Weights of a small masked spectrogram model.
Model: 5.09M parameters, log mel input, encoder arch vit, encoder norm layernorm, encoder activation geglu, encoder patch size [8, 16], encoder layers 6, decoder width 256.
Training: adamw at rate 0.0021, 12600 steps.
Data: 78125 training examples, 20.6 epochs.
Rows from block 2 of the encoder of a small masked spectrogram model, named by matrix and row number. Rows with one number belong to one neuron. Each number is 50 + 15 x the weight over its row's rms, rounded and kept within 0 to 99. All counts start at 0.
After each neuron's rows are labels from the 100 clips, of 14976, where the neuron reaches its largest size: "top examples" is what is common among them. Only what is clearly more common there than usual is listed. The data: single English command words and digits, spoken by a formant synthesiser in many voices. In brackets: how many of the 100.
# gate: MLP gate (encoder.blocks.2.mlp.gate.weight, 512x192), inputs 128-191
# fc1: MLP up (encoder.blocks.2.mlp.fc1.weight, 512x192), inputs 128-191
# fc2: MLP down (encoder.blocks.2.mlp.fc2.weight, 192x512, transposed), outputs 128-191

gate.329:52 68 33 08 43 52 62 60 56 42 42 70 77 36 43 26 39 62 51 49 63 40 53 61 49 61 62 46 60 36 47 30 82 51 66 51 70 70 69 61 57 57 57 65 42 27 51 49 58 55 78 62 56 50 53 44 61 50 52 62 63 34 67 48
fc1.329:46 38 60 58 62 25 69 85 43 35 52 43 15 52 64 54 68 66 27 43 63 43 46 15 33 45 50 36 13 38 49 26 46 79 31 50 71 64 32 60 48 68 34 46 16 62 60 42 39 52 37 58 46 32 35 73 29 53 53 56 45 61 47 69
fc2.329:41 52 82 80 48 24 53 48 68 59 44 46 57 90 41 46 52 54 37 30 44 40 32 52 51 67 45 51 40 56 33 15 33 58 37 38 53 35 45 46 53 42 45 37 47 54 44 54 57 51 51 49 40 61 99 34 39 50 54 51 42 71 46 63
top examples: /t/ (59); /p/ (46)

gate.122:56 39 63 54 45 54 45 10 48 26 71 63 67 31 63 48 50 56 53 51 59 59 44 65 35 41 71 43 59 43 39 77 47 80 59 44 27 73 51 54 49 50 46 42 49 30 73 41 30 44 47 48 41 38 48 37 33 16 39 40 52 41 49 49
fc1.122:37 52 51 19 08 38 81 60 33 36 34 68 69 32 51 39 57 59 33 64 45 40 54 63 69 47 39 25 35 37 48 43 44 66 51 43 41 65 79 60 55 55 51 65 48 36 64 57 38 55 56 49 58 15 69 41 39 45 66 30 76 53 39 52
fc2.122:45 42 62 71 43 44 51 52 44 63 48 60 26 43 43 62 39 46 64 68 68 48 61 70 42 39 35 68 48 47 66 47 65 89 38 39 67 43 41 51 45 26 76 16 34 58 32 64 43 58 47 64 31 31 67 16 33 27 65 62 31 57 82 40
top examples: /ɪ/ (27)

gate.246:39 63 87 59 44 62 73 61 63 46 66 68 26 46 46 50 30 49 71 60 56 39 55 44 65 32 45 44 50 42 58 77 65 81 53 51 32 05 51 44 46 37 53 30 56 43 58 38 63 58 17 55 45 52 42 36 47 52 43 58 71 40 28 48
fc1.246:50 48 41 35 37 70 33 32 39 40 45 62 25 44 43 39 78 43 70 36 46 50 80 22 60 62 25 37 22 50 50 47 36 49 66 49 31 45 53 18 35 59 45 75 53 49 65 71 52 47 73 57 49 23 59 41 25 50 61 51 31 46 39 71
fc2.246:56 60 75 65 52 30 44 31 41 80 51 53 63 29 34 69 64 63 39 57 52 69 58 69 61 44 56 44 48 58 47 65 54 38 50 47 65 63 53 28 36 46 54 50 39 43 75 36 28 48 47 60 68 39 44 83 41 33 14 61 41 44 27 52
top examples: /ɪ/ (25)

gate.459:49 45 33 81 51 59 46 30 56 58 41 64 60 63 59 20 40 65 29 49 59 42 46 85 59 52 37 55 53 84 82 59 57 46 37 65 46 42 35 52 30 45 27 67 52 75 52 41 61 06 35 20 37 44 52 68 43 53 64 37 78 90 26 44
fc1.459:31 41 45 46 64 64 56 28 73 40 81 37 48 68 44 51 40 49 58 50 62 35 41 66 62 34 61 63 69 99 59 76 32 54 26 55 34 42 56 48 47 56 47 47 38 60 46 52 45 28 40 60 48 65 49 29 59 52 19 38 69 59 48 36
fc2.459:79 39 28 48 43 61 79 39 39 63 36 55 49 32 45 70 57 48 39 74 78 33 53 71 77 55 58 57 52 35 57 56 54 82 67 42 59 50 58 43 73 23 55 54 50 45 46 13 49 60 64 42 33 41 48 57 33 39 59 55 56 55 54 63
top examples: reverberation (98); /t/ (51)

gate.254:32 49 58 44 42 52 55 46 47 18 92 40 39 40 56 56 48 27 56 55 74 35 56 48 50 54 56 21 69 50 56 53 69 33 49 36 39 40 71 36 67 26 44 77 18 73 66 61 46 74 60 79 53 44 26 47 43 62 37 63 90 55 50 48
fc1.254:21 30 60 51 31 40 61 52 39 62 36 46 38 46 59 44 41 47 27 42 61 41 55 65 53 69 69 29 59 41 54 63 55 52 46 39 41 61 56 59 48 43 51 78 51 65 54 66 54 54 49 73 32 38 41 42 23 53 48 35 63 59 50 54
fc2.254:51 43 38 58 57 59 21 59 69 35 62 61 44 69 36 53 38 29 36 67 46 44 67 88 21 57 84 38 80 49 63 42 76 32 31 39 57 35 52 52 66 57 32 48 48 76 28 55 24 59 76 46 37 45 63 37 37 78 26 38 41 76 41 74
top examples: /s/ (95); /k/ (45); mains hum (38); /ɑ/ (30)

gate.227:44 53 74 28 54 30 78 43 68 45 52 57 39 41 36 51 62 56 49 60 60 54 51 44 59 33 64 56 50 42 36 30 64 46 38 51 74 38 57 42 40 51 57 63 26 43 48 72 60 41 73 43 62 50 42 36 34 24 51 60 32 51 48 99
fc1.227:33 52 61 49 59 31 27 65 26 49 39 46 49 30 70 42 44 55 48 44 57 51 63 28 40 56 47 58 39 38 38 44 38 69 49 45 47 50 39 57 31 73 29 09 66 49 44 34 45 30 34 39 56 65 49 47 45 38 52 63 47 48 42 54
fc2.227:41 46 75 43 63 29 42 27 43 27 50 23 35 68 65 69 54 47 62 85 56 63 57 47 53 51 60 65 50 63 44 00 27 49 50 51 62 56 41 71 34 59 34 75 54 51 35 56 55 55 56 48 45 41 34 42 50 64 15 53 47 49 62 46
top examples: /ɪ/ (27)

gate.11:41 41 55 47 50 81 67 67 28 49 42 53 80 63 41 49 53 56 79 46 41 36 48 43 44 31 22 57 62 42 44 39 66 43 58 40 55 36 62 25 60 10 59 35 46 52 36 91 36 66 33 49 60 33 37 42 55 42 41 47 47 60 43 64
fc1.11:42 44 69 48 38 42 48 46 66 30 77 76 46 37 60 72 39 64 40 34 47 55 49 44 30 36 63 25 40 45 64 69 49 62 60 45 46 64 48 44 80 16 65 54 32 27 56 60 68 51 94 58 55 31 53 49 43 33 50 69 81 50 61 42
fc2.11:55 49 42 50 38 58 38 77 35 30 33 46 54 78 71 54 56 75 58 71 65 47 36 26 36 53 52 45 29 49 44 21 56 63 49 49 48 42 40 42 45 33 30 33 58 44 34 52 42 45 45 61 39 33 40 70 62 33 51 27 43 34 64 32
top examples: voice: child-like voice (69); intonation: rising (59)

gate.495:70 47 52 43 38 39 23 59 56 60 34 30 69 55 64 57 62 48 55 22 25 41 44 34 43 46 60 51 60 32 60 64 64 47 66 30 61 35 41 74 54 34 40 32 46 31 43 47 54 72 72 59 45 60 57 35 41 65 69 48 51 80 49 60
fc1.495:50 38 29 67 58 28 42 49 60 56 41 50 58 57 64 34 46 39 74 27 24 60 44 32 33 72 44 78 57 60 47 41 65 75 19 55 41 59 39 72 55 38 29 45 32 48 46 51 60 52 60 65 71 62 54 34 67 52 49 29 54 47 27 45
fc2.495:58 51 69 50 32 31 46 47 46 47 45 39 57 32 34 76 59 51 38 67 67 48 28 19 68 52 34 38 54 36 64 38 37 61 66 32 80 54 28 17 51 18 57 53 34 60 24 44 48 73 41 57 40 33 40 55 28 38 63 67 50 47 54 42
top examples: reverberation (66); mains hum (36)

gate.109:43 62 52 31 53 45 44 40 46 82 75 61 60 42 75 31 54 47 67 44 49 57 35 80 35 58 64 49 86 40 22 76 06 76 52 49 30 23 42 43 45 48 70 60 53 28 69 51 69 45 50 45 66 38 41 16 52 50 65 35 44 39 69 63
fc1.109:56 42 43 79 41 45 23 58 65 57 56 39 73 38 64 39 35 40 60 42 50 54 55 28 42 58 40 41 69 40 29 55 13 48 44 55 58 60 42 55 64 20 46 71 59 37 69 71 62 54 64 64 54 45 38 49 54 40 76 39 51 37 17 54
fc2.109:54 46 44 52 62 53 66 59 62 48 48 24 66 43 59 60 60 45 33 39 67 53 34 62 76 80 56 48 82 56 39 52 30 46 74 41 37 51 37 68 65 65 48 62 51 64 59 41 43 50 62 39 54 53 36 69 26 68 44 64 56 45 10 63
top examples: /t/ (51); /ɑ/ (36)

gate.320:42 38 50 23 37 38 69 56 30 45 58 34 48 48 44 54 68 76 64 81 53 54 74 45 57 30 51 70 39 42 34 44 09 70 52 44 59 34 53 36 35 55 69 75 43 45 40 89 51 39 40 46 60 31 54 48 47 34 53 58 29 53 13 59
fc1.320:34 52 68 50 49 67 49 45 24 32 54 57 54 72 42 66 66 60 46 61 66 49 56 35 52 31 39 59 53 56 21 29 54 74 40 67 60 33 62 26 49 30 44 42 50 28 58 67 32 56 78 61 65 23 46 69 68 50 45 54 60 64 40 40
fc2.320:62 52 80 37 75 48 42 63 36 41 86 55 64 73 41 57 36 59 48 48 43 41 42 60 42 39 57 28 45 58 46 43 37 57 46 28 37 58 53 48 81 40 45 72 51 30 39 73 53 41 63 31 25 36 61 62 57 50 47 51 48 61 68 43
top examples: voice: child-like voice (73); intonation: rise then fall (55)

gate.284:16 63 41 59 59 25 60 40 36 51 51 40 64 70 46 59 23 35 52 67 42 54 42 60 54 71 55 54 64 59 53 63 41 60 69 63 47 76 51 20 68 47 79 42 54 52 69 70 36 54 70 55 42 30 56 40 73 28 58 56 62 36 52 53
fc1.284:50 48 52 61 33 22 62 99 66 91 42 71 34 69 34 63 62 65 67 35 45 36 29 51 54 41 62 48 51 44 22 29 58 52 31 69 47 38 47 52 55 50 67 67 60 60 57 48 40 58 38 61 49 53 55 63 62 52 47 51 59 42 57 51
fc2.284:55 53 78 41 54 52 22 51 41 60 46 61 39 59 49 56 76 39 50 36 41 58 44 39 50 63 38 46 53 44 24 02 51 53 44 63 37 43 65 64 42 55 43 57 68 53 48 62 30 48 57 46 46 58 67 44 43 53 76 43 24 63 85 55
top examples: /s/ (51); /k/ (49); /θ/ (32)

gate.360:47 39 55 64 15 56 59 42 53 60 34 38 74 50 39 73 13 86 75 34 46 46 74 48 36 47 58 58 42 48 49 63 66 51 65 80 42 70 47 32 52 52 48 53 49 56 56 40 40 45 47 39 73 55 34 57 70 36 37 70 55 48 70 41
fc1.360:52 44 42 49 55 64 55 32 41 32 38 46 32 51 59 53 60 46 34 56 54 29 42 54 46 37 23 66 44 65 35 23 42 69 59 40 60 38 31 53 52 44 16 45 45 43 65 62 51 63 55 52 53 54 65 57 71 31 57 48 78 67 56 45
fc2.360:53 46 54 45 61 41 39 67 62 42 54 55 40 61 52 00 78 48 56 35 33 45 60 35 61 55 64 39 29 42 48 25 80 33 32 52 47 77 86 70 74 48 67 50 34 35 33 43 49 57 80 58 55 66 55 41 60 51 34 34 35 62 58 56
top examples: reverberation (80); /t/ (50); /p/ (38); /k/ (35)

gate.492:59 23 46 52 66 37 32 50 50 72 42 37 98 73 64 36 52 42 52 57 44 41 44 29 36 36 54 44 63 82 65 16 45 46 45 50 53 71 75 71 44 60 30 26 49 53 48 55 32 58 48 68 60 66 46 33 54 47 48 41 41 76 47 49
fc1.492:64 52 43 62 35 58 52 56 42 61 40 78 63 25 47 57 30 62 74 25 50 68 50 45 51 48 55 43 70 56 55 97 30 59 52 68 61 41 35 16 40 24 60 40 78 63 52 20 39 40 33 33 76 64 25 63 65 37 62 73 52 28 40 51
fc2.492:49 51 65 24 62 13 53 83 74 50 61 65 43 50 28 30 62 49 39 28 34 54 23 31 58 52 67 51 45 48 55 40 62 56 26 38 33 45 70 83 55 58 48 80 40 47 45 69 66 58 59 49 51 29 50 59 76 54 63 54 42 77 48 51
top examples: /s/ (67); /t/ (65); /ɑ/ (50); /ɹ/ (45)

gate.436:48 67 51 44 50 38 36 50 56 37 69 42 54 63 45 32 58 64 49 69 44 62 39 19 40 47 63 27 65 61 57 34 43 93 41 45 36 49 80 85 47 56 49 49 37 38 42 41 51 30 31 33 24 57 54 38 38 62 67 03 64 73 54 39
fc1.436:63 43 30 60 41 31 52 43 49 52 62 51 44 51 44 60 41 35 60 83 67 58 39 47 66 10 30 54 54 85 72 31 26 75 49 42 69 37 58 33 41 46 69 51 37 53 35 27 57 47 55 48 43 34 59 53 53 60 45 51 50 79 62 48
fc2.436:59 39 72 65 47 19 53 20 30 92 40 61 32 55 46 35 38 46 55 47 67 51 50 75 54 51 66 48 44 43 62 68 37 62 55 33 72 56 33 33 21 66 60 68 68 41 48 55 60 49 59 52 54 40 43 40 27 61 70 53 60 57 57 51
top examples: /t/ (59)

gate.408:51 44 76 45 74 47 80 39 68 56 40 46 39 09 40 46 47 44 56 53 64 37 55 40 37 49 27 48 55 33 55 62 41 46 48 34 66 23 50 08 45 69 69 41 41 62 87 50 74 49 48 62 73 63 65 38 48 48 55 63 44 43 38 51
fc1.408:38 42 57 63 31 65 45 40 63 36 44 42 43 40 65 45 53 39 53 45 54 49 52 32 48 58 46 61 25 55 66 35 48 23 50 54 66 51 31 36 51 65 52 56 59 49 35 59 45 53 53 43 64 38 67 21 39 63 22 50 48 69 21 64
fc2.408:41 48 67 52 35 85 15 58 49 43 31 51 29 56 55 53 52 48 48 99 43 44 52 59 71 76 46 54 40 57 42 42 65 64 46 70 42 64 40 74 49 60 46 45 60 39 23 59 35 60 52 45 50 44 43 32 36 43 31 24 50 67 52 41
top examples: /s/ (81); /k/ (39); muffled (low-pass) (34)